From a checkpoint of a small audio frame classifier.
Model: 4.72M parameters, log mel input, arch convnext, norm rmsnorm, activation swiglu, layers 14, width 192.
Rows from block 9 of a small audio frame classifier, named by matrix and row number. Rows with one number belong to one neuron. Each number is 500 + 25 x the weight over its row's rms, rounded and kept within 0 to 999. All counts start at 0. Numbers have three digits each.
Before each neuron's rows are labels from the 100 clips, of 14848, where the neuron reaches its largest size: "strongest on" is what is common among them. Only what is clearly more common there than usual is listed. The data: strings of digits, spoken by a formant synthesiser in many voices. In brackets: how many of the 100.
# gate: MLP gate (model.blocks.9.mlp.gate.weight, 576x192), inputs 96-191
# fc1: MLP up (model.blocks.9.mlp.fc1.weight, 576x192), inputs 96-191
# fc2: MLP down (model.blocks.9.mlp.fc2.weight, 192x576, transposed), outputs 96-191

strongest on: "nine" (64); number of digits: 4 (41); last digit: nine (35)
gate.331:508528509512543521526487527510488504521499463525480517511489491521490498483527481486487507509488476501492524521549473480461518488517492544519500486466487496535493449521483481526498528526530542502511548530498503441477472540517531478517454471486495522498475478488512525437516492540531524509
fc1.331:467483509471491475491449508502464459529523531463466465503489506487513510480488492525545506484490480483440543479481480501499521518508455475493509478465502533520485523498533473469458496514480447464492497470458479542493523463500460518530513537526495481473500515525515509509514543472493482486
fc2.331:494492523507503571472505482485510525484438485555504509530499546507544487479462482465499501519474516458515516492483475495465514512484473474509469483507522522470522520484497524483500510496468497557472485530527528521493482517488481459502528491482491505511483476463512506509482542487477462490

strongest on: "one" (55)
gate.269:477519525505485507497531485497453530498486490500488463546481512500515467505495509488451495505491528496540496516483525519500558500513542570496489502490499508505501513494528506517557486504486513513513486452498508500473476466506479448537510532528505516507459482486458489450505511505437502501
fc1.269:506502555433509520512526512499506478522463490503483495508505510491496536542503498481474485534475526496504452489510546514517479492463491499476505535513504535476531537512528526470491462530501482507530461503501502517516470522519475516512496518511482484484491507485519488506469502574470520531
fc2.269:508523496481531510519518495523520481479476456507519548494495515460526515506513502471515481494469506489490490463504479535473502502510520496534518469475509499532499530536484476477487467522483486473457472520491511474489497502456469522532500511510528466518472509487487464538518568569516481488

strongest on: "nine" (95); last digit: nine (62); voice: child-like voice (58); first digit: nine (42)
gate.461:490502526507532497524428474486513484483478493500520465515470516517499522522475464500472515447546515498483487459533455488494511517547504512467515476507465513486511509496534467502503513493479500493491482486522502546508479496514509492496514498508516502472511489490472514447476492519421503496
fc1.461:515523463526510465515496483492507469487492520528557493506499494503530507512507505494520481507501489448496480453481470468481478487484510474482513509485466528517513491468496509508518484539536567472524488519502512540479486502505535499531542505493482524469565526529541511509494504521485502509
fc2.461:497459524477506495517499513523533473503487519539542514450506529472489507500519513556490520533526527483514506583491477473454478489447472513565494499490499520523516432489494511494519461487551528506461475499539518519528523504499474536474486499482496501492499507536523507494480498525454501548

strongest on: "one" (87); number of digits: 5 (56); first digit: one (36)
gate.512:517482499520466565459488509501487514487539548495512507471483545563516462475515487499506463520498476512517492496474519510505480485513521542477531526458492451491511496528502531498518487503517439465524531542473500499529486468548500523543486546505523524493499441506482509459519482543545516513
fc1.512:502473466523488502486477493464491467494552515531505512507498524525484470509518494517490504544493512516492520469499516502515482476506484462488471493481465464508493532544489458493557533495437542462483530487481522452540513483492514521534484481495516511538488495520520487502500497525527523537
fc2.512:480497524470502433492494475523533505461521456503452426509510525495521522502488459465529528499506473518474486506499463512498480509486529543515516493521522502537480511533505484486534439508474475522547509462518543525482494454503494509525514534501510432533471526516476548505475487501508509502

strongest on: "three" (66); last digit: three (62); last digit: six (32)
gate.499:524522499495459480460495487514467522522496551474528509503485478489528525532522477548507458488558459498493501496490507490483482526504507515508527497508541468489541515508477536482539497499515537519512512488472536532484545496514508513482505502460529529480449455506491497562530485544532461520
fc1.499:491500533456491488480468482448503528472563492503464505528504491489517528519501481532512486504518515486530493521517491476468497523483426468503511464546526505481446532524489492540486490481513509507487485524488523535454503511515494524440520523465488513501507487505478475516503526470458444522
fc2.499:456525500544505494509466497490477484519509492495512475486520461486495486465522534531511495470493500538507492482482491498527518480470539479501510544482519514469546467491513444513477493534479513512508458503552506545481514539483541485504517492479468486499491462525484510523463504535455536502

strongest on: "one" (82); reverberation (74); number of digits: 5 (49); first digit: one (43)
gate.562:504501505499500506495480478456518463517556516480482552454483492498492523494453517483436486477518483517446464502493503471512529500540477468476518480499490477516509519485481481445491509497557475512495471508489494508517447503530489495540515474494484527512466535506522488503521517524543521506
fc1.562:487465510502503503545503515565525484479491534503522516482504552468508484481554460479533552459496492506502446510491520477525507537503499510486493542500541517502487514468498547474460480471462481535476514517497505517502535514485487527461479528500521467459566488514423470501504512480491528509
fc2.562:503495512551458516510471507491516473462476453492506515494486490485523498528514510491484506536455493475478515514486535496525502505483495515514456466493550528517531480438491491474470479483508485467506520484513511514538501488527536519448484466518483527507536535528539490508498486502502524552

strongest on: "nine" (83); last digit: nine (78)
gate.236:518515508536544509502499500500503528489445483504507483475510567496488489505528506517523491530497470554477483496473466488471490507475461522477482464496461504515480534500525454491572487497503488530514568514535572508549515493501480507490486511488530475530481487536475521489486465516507515470
fc1.236:453500525555502490505522481461480501521479436482503494503494530520477519494489531476489506491516478504504527509507501528502507527526465496529523489494488482535530485556546444479500498457452523469476435509536516487503480468471520486497475476496498487467444514484481487483507525478498528521
fc2.236:493513489531510542523504545514495476490500475552488502501502495529510492519532496470443544497468525539504478506515490505506507535532514463498561503505493509419477514524512488525501558519489517538510446521518494502492517501477541468508470528515487510497496472429525513464525556507531535519

strongest on: "eight" (97); reverberation (72); last digit: eight (68)
gate.554:519525518505545508543500512467472527504479446502542472506546512461479497496538499514514489531527552505471524509536476531467516459492506512540489472479445469539482463505451518503500490509499516513511528532492495494503485510508490470499466506472561506500491532468497500473512519497525514528
fc1.554:509523474519490449478532491513514488495518505492521551548519518531499524472474499487498489525461459471469517503526497531519522487520496543527504491513506538510471491515498458489566477495483512490506466508528511510496492480540527502485479486527505512528477527511495490539474489486519460511
fc2.554:493486468519501482508515492519511518500491557482521476485529512504459462488516499505485485491471514513478465499478515517518480543520499523479488516525456521452521463482513482501565516485493481497481489491515480493466512463464518500500489503514452476504512580439478476509500515487530489501

strongest on: "eight" (93); last digit: eight (68); pink noise (32); first digit: eight (31)
gate.366:507460502492463441491527522477501481505524495540544472473457478490521473505487496522491515495509464475498495497496517494515463512469480511489493544524489532525564508496496482508483525521531528466524505485472509448480484525549538502536473559473518496486547511509529482520486482519517464521
fc1.366:461534499528472468482501486511502457520451494473533504498532466494507474495469537523470514482516490520507510489546513498479499507515520487501493557518510502534478522457499513463449486478458543525532447497491483573500510505525505504531502480475483497467510511518506464490503471472507509497
fc2.366:514511486502492484540476498492526478491506507479493525487490523510519490506469485501514455507468489473522455475501516473499486501486490476469511423546502498462500576492473503493503540444458507500494491498528502514463482475518544502528527519506504475510490529491491473505490507454511498481

strongest on: "one" (100); first digit: one (69); last digit: one (45)
gate.55:538499488515532449504532488523524530481476509499462501500523508516448498524469526484500514558478473536535484463522499478511507549504524477511502497499470514474472520521514476469477513486477476528509505488488498519516453502503496535467497489469486486517508491508512533497524482488461470452
fc1.55:508503537459505519475527510485512477498498485548518503544499483515480513503426503494538486488480541487543482487517500475525513487524520480502459495528461415497522510506510480477504512486503509513520469476498514487450479487563526507504488489506517509443515515495487495510503477486487486471
fc2.55:506520456514507453517526476480489486531509532534500493463488472472511499496481473501460511516524481523486489515500544490463506541503497496470539488512480503490545476481480500488480460494507514507551499516528477458503513556495518449484503522497530487510518486442527500491474476502506479524

strongest on: "nine" (100); first digit: nine (53); white noise (38)
gate.483:472517520531483514480538494500496499515505504442488511522477477517525524494512510488486486528474490525446521468492499494533483542468507484494509481528514494511490508524492509506514436466489471509490493484468522496435500489472505501513518510540515492470502499466586537498464472475477511514
fc1.483:525547473478549495484483504510508436457466515486525537491473508479495487519458470497517490496526476519527493515516510505476509469517510511416499528476549525480531497459518443519545514491478517546496509496546526543549544491508469494490539499508491469462480524468514492488486489502496481471
fc2.483:553472501526447469517524499515463502485514514546469484566466463536517504536553483479525529504521519564479475476522502565503510470494457471500510534491500526544447520507555477507546535479476510483514483514494447512535497474477492527486506470487495483487502526512482536493535499503526482499

strongest on: "six" (65); reverberation (64); muffled (low-pass) (36); last digit: eight (30)
gate.570:486474483517497517512436518495495518515520482459514514506454499486472501518516505496477509522533526494484511505478459481519487503475444536471477505497513513514499506521471477515541532491533492481461489475555506507488516455494478477503494513535525446503509490501556462493493442445503517483
fc1.570:513508494501492483495498513503487482491462485469505537524530502475480469508520540455477486519496469488504513499495461452457484506461519454531491484469536496542531466452476473502516475502491479519477524486503513488465482494495494514517534495496490493490484525502529503492513459476493517503
fc2.570:481488505522468507552515465506505506485459492496522482533504518508511502492512505484563482502489550526496509474508495484511510472548506475436480495520503490554470493456525500505484511493525506531519482493496505483488481526511478542514503483547518531472483512493515533496522459497548522524

strongest on: "six" (55); number of digits: 5 (40); first digit: nine (32)
gate.79:538480517502492464550485488456476529518475529510546464468504530505501487551480499512531484522509504503534491513513495491528486521494543468514494492515514554510521535507506478521479535501487464479504520457474530488506480565512468489476503561440469467446509505506483528459528527459537469510
fc1.79:523516486514524460504484536488519505499486500523490476525524504491517543524523463531526507526510535504519552547567503510510500547500489508509501517485562517522495453497512468545496481503540520486478501539501524456497496540527515510511503472525536473523545493503503507501443521515542479536
fc2.79:495455457497479540490475491496518503478544528497461535521540495507477535530487515524479519495546485505522459482543456497515475552543474430533514514468503479498507522502541518542475538511526482493502475506516490490528471489473504547505464500519507503513521456492487511504513447530498482494

strongest on: "nine" (100); first digit: nine (63); number of digits: 5 (52)
gate.272:448408496519533504507516467488471532503531520535486501491472470525525529436497517520470513515457510551497530472461517475546465512482529467533507470500516453526496541519472511508506511488535504509512480512510498510453514488475470521500491537488486496516490509493468485505519505498460496488
fc1.272:565551518457512478541463515495505485528502514542464523494506526488493474499507509487508530519500509507484462506499456459494477426516504511450447464491500491456529518505488475466518532505535504477486499503519476442526533486558504503531512510514496485496520479515507461508507496494528531490
fc2.272:557523490510489496480496500522483467500534524496510531529484493489495504495545496516517513511545513537515489488522492549469492491511490531511508506480478473518517506532492497513515454518484464526492478461505508472526495540522498513499470514457484460499481542520477518494537487479532475508

strongest on: "three" (100); reverberation (84); last digit: three (82); first digit: three (42)
gate.547:496510552501436504530512521546471457478531502556484461537451459472523536475470504483495493503504461525510484458509471493496484484489499518472500500502490478500465499537481514484506508497468520491477493521511485512472550495470494512471465520510498492563491496516526504523502534539501502502
fc1.547:482506507457524469479519471560471448477499503476508461501486511503547510498486449502521474459512488459488475508494460514459528511470462521496520517514522507482487466510475520539510479527502486500472469558514471512514543480512491497510504522506489530496515450530514507534484497535503499514
fc2.547:517507512505497503514489545499513478486498475515534517514470476531476514507489502518531536479534544516475540540510447498501497499492525478517498529535516540525525497497519496502507498512496479462519515475542562518509496531505478523483514527486479500488532516500486466489511522485548508510

strongest on: "nine" (98); last digit: nine (95); reverberation (86)
gate.125:522509502550526507510475518455530515511489546495478512499523482510490519523459504532485471562553507504504470520457518492518557491477496573527478497493519457503531464472536485485565494485508480510511514508487565497495532524508482467532505508510538503486452478514500481455469488459513461491
fc1.125:541474478525516501493489499450529528526494485486476484495517454507508534477483499507503467498557503489508505493531508498488526515480477506513525486501466526532504479467531449501549506440488478513493508524558474517484508465469468445493501448462515490501489535508479463519519472449515446522
fc2.125:487488485491488442480479492503523510490518476525529476509521498510496486525525501512474539484469493498469467494536464472500505496525486504496523520474471476443450532424503493528538511496518494506463469508475504506470496486461491470490504532504500491519508507481497520501487510486522480516

strongest on: "eight" (97); first digit: eight (47)
gate.510:492484502523490500487476570433494491508523528464496515470482546529524455485525469506499502483516516468498527523520471550519532483469497480476481509492475503516528479484514476503513497560534516493500471500540487494509491497500499505530504501491507505511466502524481464510528516498501487465
fc1.510:509519490543483551500554560481496478498507519549475480492496504465525450534504516522506569520489481500524526572509480516501529474566522464471502525476504476507537488562498521497505453487465501519502473473509470492496482479507524559463506484489477491515458479471485498474504530518467524506
fc2.510:517529506521480477450545524471504524472489451511499493500524495507461513480523462524471478521513525493497483454469481490546479487531481497524502484541520545490541474517468531467520513525462532506545534468543493509539520478518568547513491512523491456526502484478524475502520476496476537483

strongest on: "eight" (100); first digit: eight (50); last digit: eight (44)
gate.113:527464474505495491498505516482501515535553530522502467521517485486486486532535492523516478484491498483568478501487505496534510515487493549507491538521475543542518474535500494509504507516514499476512518491498488522515528493508513516506519512485531509485534487503472495484519470552522461431
fc1.113:519498524486484505522499518459517524498479526546510514497442548520504512482509510470494530522531494507502519496489497503518513491512496510477499473466484503504544492505556470482547501503519508478491560497497512457491532466510518531437529511525502513510480460507531521473503495527510548534
fc2.113:537472529511514513491520551462503482498508468514572467534486523460491498498529464522478505468531508496525485531471528502512478504507537540495549505531521516479501462519516454480538503487506493496458554475505490489495514481532474490480483508522500516470502481516501458521500526549467521512

strongest on: "nine" (74); number of digits: 5 (44); clipping (29)
gate.345:499495472480501555565497508522521448578504464515465453484481519467486477476485478525516509477501526509484468475514493515491478540489489520518527559463475481537513480477514521519515498498555467508482499522519539477455473490469509513490509452472516513488491486506519525508559493501528487488
fc1.345:521504480504453527532513488510486476532548467514495493516486512491497466493485462528508509472526521505488523519536493459501500497496457490506465558489527456469497516502472514514497515500529478476472526501532506459449481559485498489532516465496464476503494504519529544526527526486493492481
fc2.345:484515497505519479511517477509483523491487509508477505537468498493491474517466508529494502517530467486515481508490492495474493491461494521509497497492501503494553494502494526483544536499550516495509513486518571499468473445488482452471476471498496500501469506499457499507526506513523450499